{
  "model": "image classifier",
  "dataset": "drawings of small networks of dots and links",
  "train_examples": 48750,
  "image_size": 48,
  "crop_scale_min": 1,
  "horizontal_flip": true,
  "translate": 0.12,
  "targets": ["dot colour"],
  "num_classes": 12,
  "arch": "vit",
  "norm": "rmsnorm",
  "norm_position": "sandwich",
  "hidden_act": "relu",
  "mlp_ratio": 6,
  "head_dim": 64,
  "fused_qkv": true,
  "bias": "all",
  "qk_norm": false,
  "layer_scale_init": 0.1,
  "parallel_block": false,
  "inner_norm": false,
  "patch_size": [4, 4],
  "conv_stem": false,
  "layers": 10,
  "width": 192,
  "positions": "learned",
  "pooling": "class_token",
  "label_smoothing": 0.05,
  "loss": "binary_cross_entropy",
  "init": "torch_default",
  "optimizer": "soap",
  "beta2": 0.99,
  "learning_rate": 0.003,
  "beta1": 0.9,
  "shampoo_beta": 0.99,
  "eps": 1e-08,
  "precondition_frequency": 16,
  "max_precond_dim": 1024,
  "one_sided": false,
  "adamw_lr_other_params": 0.0018,
  "max_grad_norm": 3.0,
  "l1_shrink": 0.003,
  "max_steps": 12500,
  "batch_size": 64,
  "epochs": 16.4,
  "lr_schedule": "linear",
  "final_lr_fraction": 0,
  "warmup_steps": 2500,
  "weight_decay": 0.1,
  "adamw_weight_decay_other_params": 0.01
}
Rows from block 7 of a small image classifier, named by matrix and row number. Rows with one number belong to one neuron. Each number is 200 + 30 x the weight over its row's rms, rounded and kept within 0 to 999. All counts start at 0.
After each neuron's rows are labels from the 100 images, of 14976, where the neuron reaches its highest value: "strongest on" is what is common among them. Only what is clearly more common there than usual is listed. The data: drawings of small networks of dots and links. In brackets: how many of the 100.
# fc1: MLP up (model.blocks.7.mlp.fc1.weight, 1152x192), inputs 128-191
# fc2: MLP down (model.blocks.7.mlp.fc2.weight, 192x1152, transposed), outputs 128-191

fc1.6,228,164,163,204,183,211,216,208,179,139,183,203,199,196,193,145,159,195,255,215,197,218,187,284,211,184,194,263,171,174,263,186,204,191,177,192,198,200,206,168,200,172,199,215,173,157,196,169,196,188,180,196,191,179,204,191,191,210,217,195,198,215,198,179
fc2.6,200,202,82,210,230,174,195,273,182,176,223,200,202,202,211,232,220,151,230,173,200,200,200,204,199,162,132,186,230,182,149,201,194,144,208,189,187,201,200,196,201,200,266,202,218,211,191,217,220,219,211,133,215,209,218,188,236,213,194,190,212,135,186,204
strongest on: teal dots (88); complete (30)

fc1.299,210,199,216,236,228,220,194,192,192,277,193,208,191,185,230,204,197,212,206,201,209,176,211,216,168,269,193,213,208,154,139,219,207,217,179,211,226,164,178,229,112,219,199,129,204,221,170,164,178,149,219,231,189,210,200,224,202,173,132,206,200,191,204,252
fc2.299,117,193,179,315,186,178,303,98,206,202,238,203,178,219,227,187,218,164,208,254,203,212,202,243,195,203,209,165,236,213,203,173,199,148,203,169,201,195,246,197,202,204,201,200,202,203,194,195,203,203,193,226,193,198,218,202,221,199,192,226,123,202,201,196
strongest on: grey dots (100)

fc1.264,242,205,230,206,204,242,198,220,227,216,200,254,197,202,212,191,215,264,200,130,206,147,199,168,222,144,175,197,196,169,221,205,258,221,217,160,193,190,177,194,204,198,216,200,209,224,278,196,155,156,232,183,194,208,173,199,211,217,221,209,203,165,227,184
fc2.264,170,248,239,278,203,202,271,243,200,203,243,167,213,207,186,219,207,169,182,171,192,202,166,204,209,187,208,149,135,198,318,203,212,198,169,194,219,189,152,214,254,185,203,150,191,211,263,196,207,158,198,199,198,199,177,179,212,243,192,189,244,175,192,206
strongest on: white dots (98)

fc1.330,139,182,175,195,212,253,255,215,174,211,204,198,185,204,219,217,208,197,159,167,196,203,247,206,180,208,160,197,172,201,219,213,160,194,205,275,217,196,202,155,146,199,203,220,194,154,207,182,186,257,227,151,207,200,190,225,252,204,116,217,186,245,197,191
fc2.330,145,193,76,220,198,170,191,195,175,200,156,186,181,255,217,207,184,153,160,183,192,198,219,197,241,209,192,206,168,200,161,145,175,215,232,215,205,197,185,202,201,213,172,228,161,196,244,202,205,210,197,144,202,190,203,260,199,208,182,199,209,206,189,201
strongest on: orange dots (100); complete (38)

fc1.535,268,197,190,209,224,201,166,189,227,221,195,127,237,194,227,294,224,216,201,205,225,260,190,191,208,210,178,211,186,160,238,195,204,266,207,208,222,190,193,197,173,180,200,198,228,153,232,178,201,163,136,161,177,130,230,247,192,190,230,152,193,192,215,186
fc2.535,89,204,199,264,223,202,335,185,201,199,219,208,188,181,200,189,228,161,193,230,211,201,202,193,167,191,173,171,203,189,264,170,199,132,184,186,201,187,203,204,207,181,236,197,215,223,209,206,202,152,200,268,189,242,212,179,212,200,207,218,156,149,196,196
strongest on: white dots (73); complete (38); black dots (27)

fc1.111,197,206,234,202,178,229,187,200,195,204,176,206,223,202,212,209,219,220,224,149,185,182,182,180,191,170,190,196,187,192,182,204,215,193,288,206,212,201,190,207,228,202,182,182,209,262,282,200,200,161,184,158,200,215,184,210,199,205,229,182,267,189,181,145
fc2.111,121,246,151,243,226,187,213,165,169,218,239,202,194,174,193,238,207,184,199,172,194,198,181,210,184,192,259,146,186,199,230,201,201,195,199,232,215,214,190,216,166,186,184,191,198,187,360,181,188,172,210,191,195,189,186,205,224,210,201,201,203,189,194,216
strongest on: white dots (100)

fc1.491,201,232,250,203,170,269,183,202,222,207,198,207,225,208,229,226,241,199,202,142,202,215,202,193,177,120,194,205,183,192,190,209,228,200,246,185,242,187,180,197,171,198,185,192,164,209,260,207,207,193,189,160,146,228,148,196,188,224,272,188,236,176,207,176
fc2.491,137,210,174,280,208,186,299,208,212,221,229,197,196,202,180,225,226,228,182,242,199,197,152,200,189,200,232,143,180,178,287,193,188,164,176,190,232,197,184,211,203,188,208,159,203,215,260,193,165,181,201,206,190,203,199,199,233,213,194,207,208,191,198,202
strongest on: white dots (100); nine dots (37)

fc1.327,230,227,222,233,239,228,187,163,217,184,204,186,218,227,165,218,200,177,130,216,218,209,154,273,173,198,198,182,200,181,191,183,189,209,143,136,204,202,176,179,285,190,204,188,217,230,188,163,215,238,194,196,153,157,186,158,204,212,292,224,180,226,240,134
fc2.327,210,244,194,196,283,192,204,214,161,114,174,201,199,202,192,222,183,258,249,156,199,202,199,187,168,145,205,195,229,215,217,200,142,214,205,167,205,199,177,201,256,187,219,136,147,186,140,198,145,219,201,210,192,218,201,138,211,167,232,229,162,204,201,186
strongest on: orange dots (100)

fc1.719,204,195,165,243,201,221,241,160,201,190,203,211,216,198,207,155,203,192,262,279,184,222,185,229,224,206,206,226,232,173,252,190,205,206,190,208,206,217,172,181,187,195,219,181,214,163,192,174,187,223,214,200,198,206,192,180,189,195,218,205,200,153,202,206
fc2.719,199,179,187,225,206,251,217,183,223,153,215,204,200,264,173,207,213,144,207,223,202,201,202,227,199,226,194,200,234,202,318,189,181,200,180,186,190,201,208,197,199,196,201,201,237,210,222,212,184,237,207,192,209,245,228,240,201,239,188,205,192,170,199,147
strongest on: teal dots (100); complete (33)

fc1.155,186,169,244,189,263,202,178,228,224,199,171,164,197,202,175,285,200,209,182,130,150,207,201,199,220,210,180,200,200,213,257,205,241,203,171,199,242,190,232,222,234,183,217,228,200,198,210,252,200,191,231,216,267,161,241,220,211,240,189,203,194,195,224,179
fc2.155,173,200,153,211,259,105,181,227,202,168,153,200,201,153,166,201,203,130,202,193,201,201,198,84,192,181,216,196,182,230,255,217,214,192,205,178,177,200,220,202,224,200,205,254,191,199,242,200,206,201,200,198,193,175,191,196,194,197,197,199,94,200,202,195
strongest on: green dots (63); yellow dots (37); complete (28)

fc1.319,228,265,220,201,159,281,137,247,164,197,172,180,204,209,201,241,197,213,204,190,172,220,158,221,188,177,189,240,180,189,233,168,199,233,192,195,209,198,207,199,181,200,204,144,198,228,273,198,194,177,167,190,212,194,196,153,197,186,245,204,228,197,215,173
fc2.319,124,240,156,293,196,177,257,182,197,201,268,185,193,170,180,226,210,168,191,194,202,205,203,209,199,216,226,154,141,195,242,211,200,172,198,221,204,201,197,223,193,199,208,201,192,208,290,176,205,150,208,179,203,189,194,230,225,219,179,203,163,188,213,207
strongest on: white dots (100)

fc1.634,183,188,213,242,214,223,196,201,200,281,186,211,184,190,226,199,188,210,192,203,218,177,214,213,200,272,194,205,211,146,172,237,212,216,177,221,201,191,179,214,123,213,205,110,223,209,201,142,169,196,205,233,198,218,202,223,198,183,138,203,204,194,212,245
fc2.634,147,173,161,310,174,182,309,117,198,190,255,202,173,216,224,180,208,175,222,237,207,204,197,240,198,205,208,163,245,202,176,173,193,156,198,175,197,196,262,198,195,206,211,203,198,206,193,200,207,204,195,201,188,195,223,203,212,199,200,213,116,208,203,180
strongest on: grey dots (99)

fc1.123,200,174,177,202,210,210,216,181,163,232,213,199,183,143,210,224,188,203,202,199,206,217,194,215,190,198,195,189,197,152,229,193,190,191,222,215,204,248,176,209,189,194,214,257,202,124,203,168,208,200,226,173,158,195,202,201,197,216,214,231,183,214,180,207
fc2.123,200,206,35,192,165,189,180,231,194,150,115,195,202,243,202,211,214,200,209,151,198,200,200,255,197,205,197,203,199,246,136,175,207,199,220,199,174,199,223,214,181,207,204,204,183,200,246,187,203,225,188,167,188,251,187,219,207,193,190,191,198,214,180,209
strongest on: orange dots (100)

fc1.191,245,169,194,206,202,207,183,186,202,201,173,160,202,178,242,201,194,199,243,219,165,264,211,191,180,202,211,203,218,178,199,204,214,255,203,202,170,199,156,215,196,190,221,213,231,199,204,185,172,201,262,188,193,180,223,186,198,190,196,188,201,182,200,206
fc2.191,172,177,246,239,222,247,264,165,206,153,187,217,176,256,183,197,199,161,276,232,193,174,204,203,188,236,203,194,240,173,266,177,207,206,114,195,175,197,224,195,200,206,237,192,279,200,199,199,215,236,215,264,205,237,249,218,215,263,188,183,172,216,198,152
strongest on: white dots (100)

fc1.628,188,179,192,222,245,208,156,165,251,192,183,187,199,234,149,220,201,168,212,217,137,220,143,215,218,299,209,211,160,199,299,248,158,182,175,212,240,196,185,174,193,218,201,226,202,148,240,250,196,185,231,210,282,195,200,167,193,224,215,203,182,187,195,277
fc2.628,148,182,149,226,209,225,225,208,173,152,276,222,201,225,190,195,203,216,207,200,193,212,196,209,180,194,173,205,254,202,348,167,199,181,173,182,208,213,209,201,208,195,210,200,216,206,313,195,157,213,195,195,204,245,215,219,213,202,188,171,168,200,226,170
strongest on: green dots (87)

fc1.69,189,122,207,210,238,215,197,206,263,183,177,178,200,235,134,208,197,202,172,226,151,217,177,236,239,256,167,224,149,161,267,231,199,159,172,224,232,188,195,193,224,193,195,201,225,173,226,275,202,231,198,183,257,204,213,176,148,233,205,225,211,196,206,247
fc2.69,204,179,145,198,264,200,242,184,183,234,200,211,220,199,195,207,202,211,191,142,180,209,201,182,168,226,197,200,255,190,295,162,200,220,256,172,209,216,192,190,264,227,237,229,198,204,322,195,167,200,181,191,189,229,190,206,191,183,210,190,175,206,216,195
strongest on: green dots (86); nine dots (44)

fc1.162,201,221,200,269,169,233,170,154,202,182,155,247,199,171,221,260,195,199,135,157,248,201,144,218,219,194,205,206,164,199,199,192,236,226,217,155,200,215,175,197,236,200,245,220,196,181,252,211,208,194,211,131,131,212,206,176,210,186,327,208,190,177,204,198
fc2.162,188,248,168,272,216,201,262,219,197,225,271,202,190,201,206,187,284,197,173,207,205,200,192,218,185,175,192,150,171,168,227,210,214,193,177,198,215,191,184,203,223,200,204,154,178,209,237,186,187,133,200,211,197,173,214,179,215,203,196,189,204,185,201,207
strongest on: white dots (100)

fc1.661,194,194,178,191,202,243,202,201,170,205,206,206,177,167,249,234,171,201,208,171,195,208,193,232,184,203,138,206,185,165,219,204,176,198,200,252,194,239,188,210,209,199,200,244,196,175,196,187,196,211,252,132,169,188,206,201,203,208,164,213,198,203,195,194
fc2.661,226,179,20,195,171,140,183,233,209,161,155,200,196,221,203,206,208,200,197,183,205,189,197,232,207,204,190,213,185,273,144,187,207,184,223,211,208,186,184,199,189,214,169,193,199,186,212,200,197,193,180,158,200,209,147,234,196,206,201,206,204,217,192,205
strongest on: orange dots (100)

fc1.621,199,203,181,228,196,205,247,207,189,181,211,232,181,212,197,101,200,187,252,269,195,181,207,227,208,180,216,199,204,203,273,196,215,204,168,198,228,216,166,186,199,177,192,178,206,191,236,176,165,220,191,181,207,214,216,187,191,207,283,213,227,198,196,182
fc2.621,191,181,34,202,192,225,174,169,223,231,221,203,200,216,199,196,200,277,200,271,204,201,198,213,250,201,215,195,207,207,214,201,199,164,199,189,201,199,207,204,195,200,189,198,200,205,268,200,213,192,201,140,206,180,186,188,205,184,206,208,254,185,188,208
strongest on: teal dots (100); complete (35)

fc1.512,186,205,244,209,208,259,216,181,189,249,200,200,188,179,244,199,159,198,213,191,221,152,191,198,165,193,197,214,200,171,148,236,217,202,182,199,225,193,207,206,119,209,200,159,203,244,144,179,155,217,216,228,199,202,183,207,200,164,183,213,207,200,195,203
fc2.512,168,184,155,270,199,148,252,170,200,208,218,200,207,203,210,171,222,178,165,242,203,196,206,269,271,242,186,181,233,217,60,213,201,210,193,170,190,194,204,200,160,199,188,219,204,210,205,201,160,200,194,233,197,192,208,171,201,204,196,204,160,201,202,199
strongest on: grey dots (100)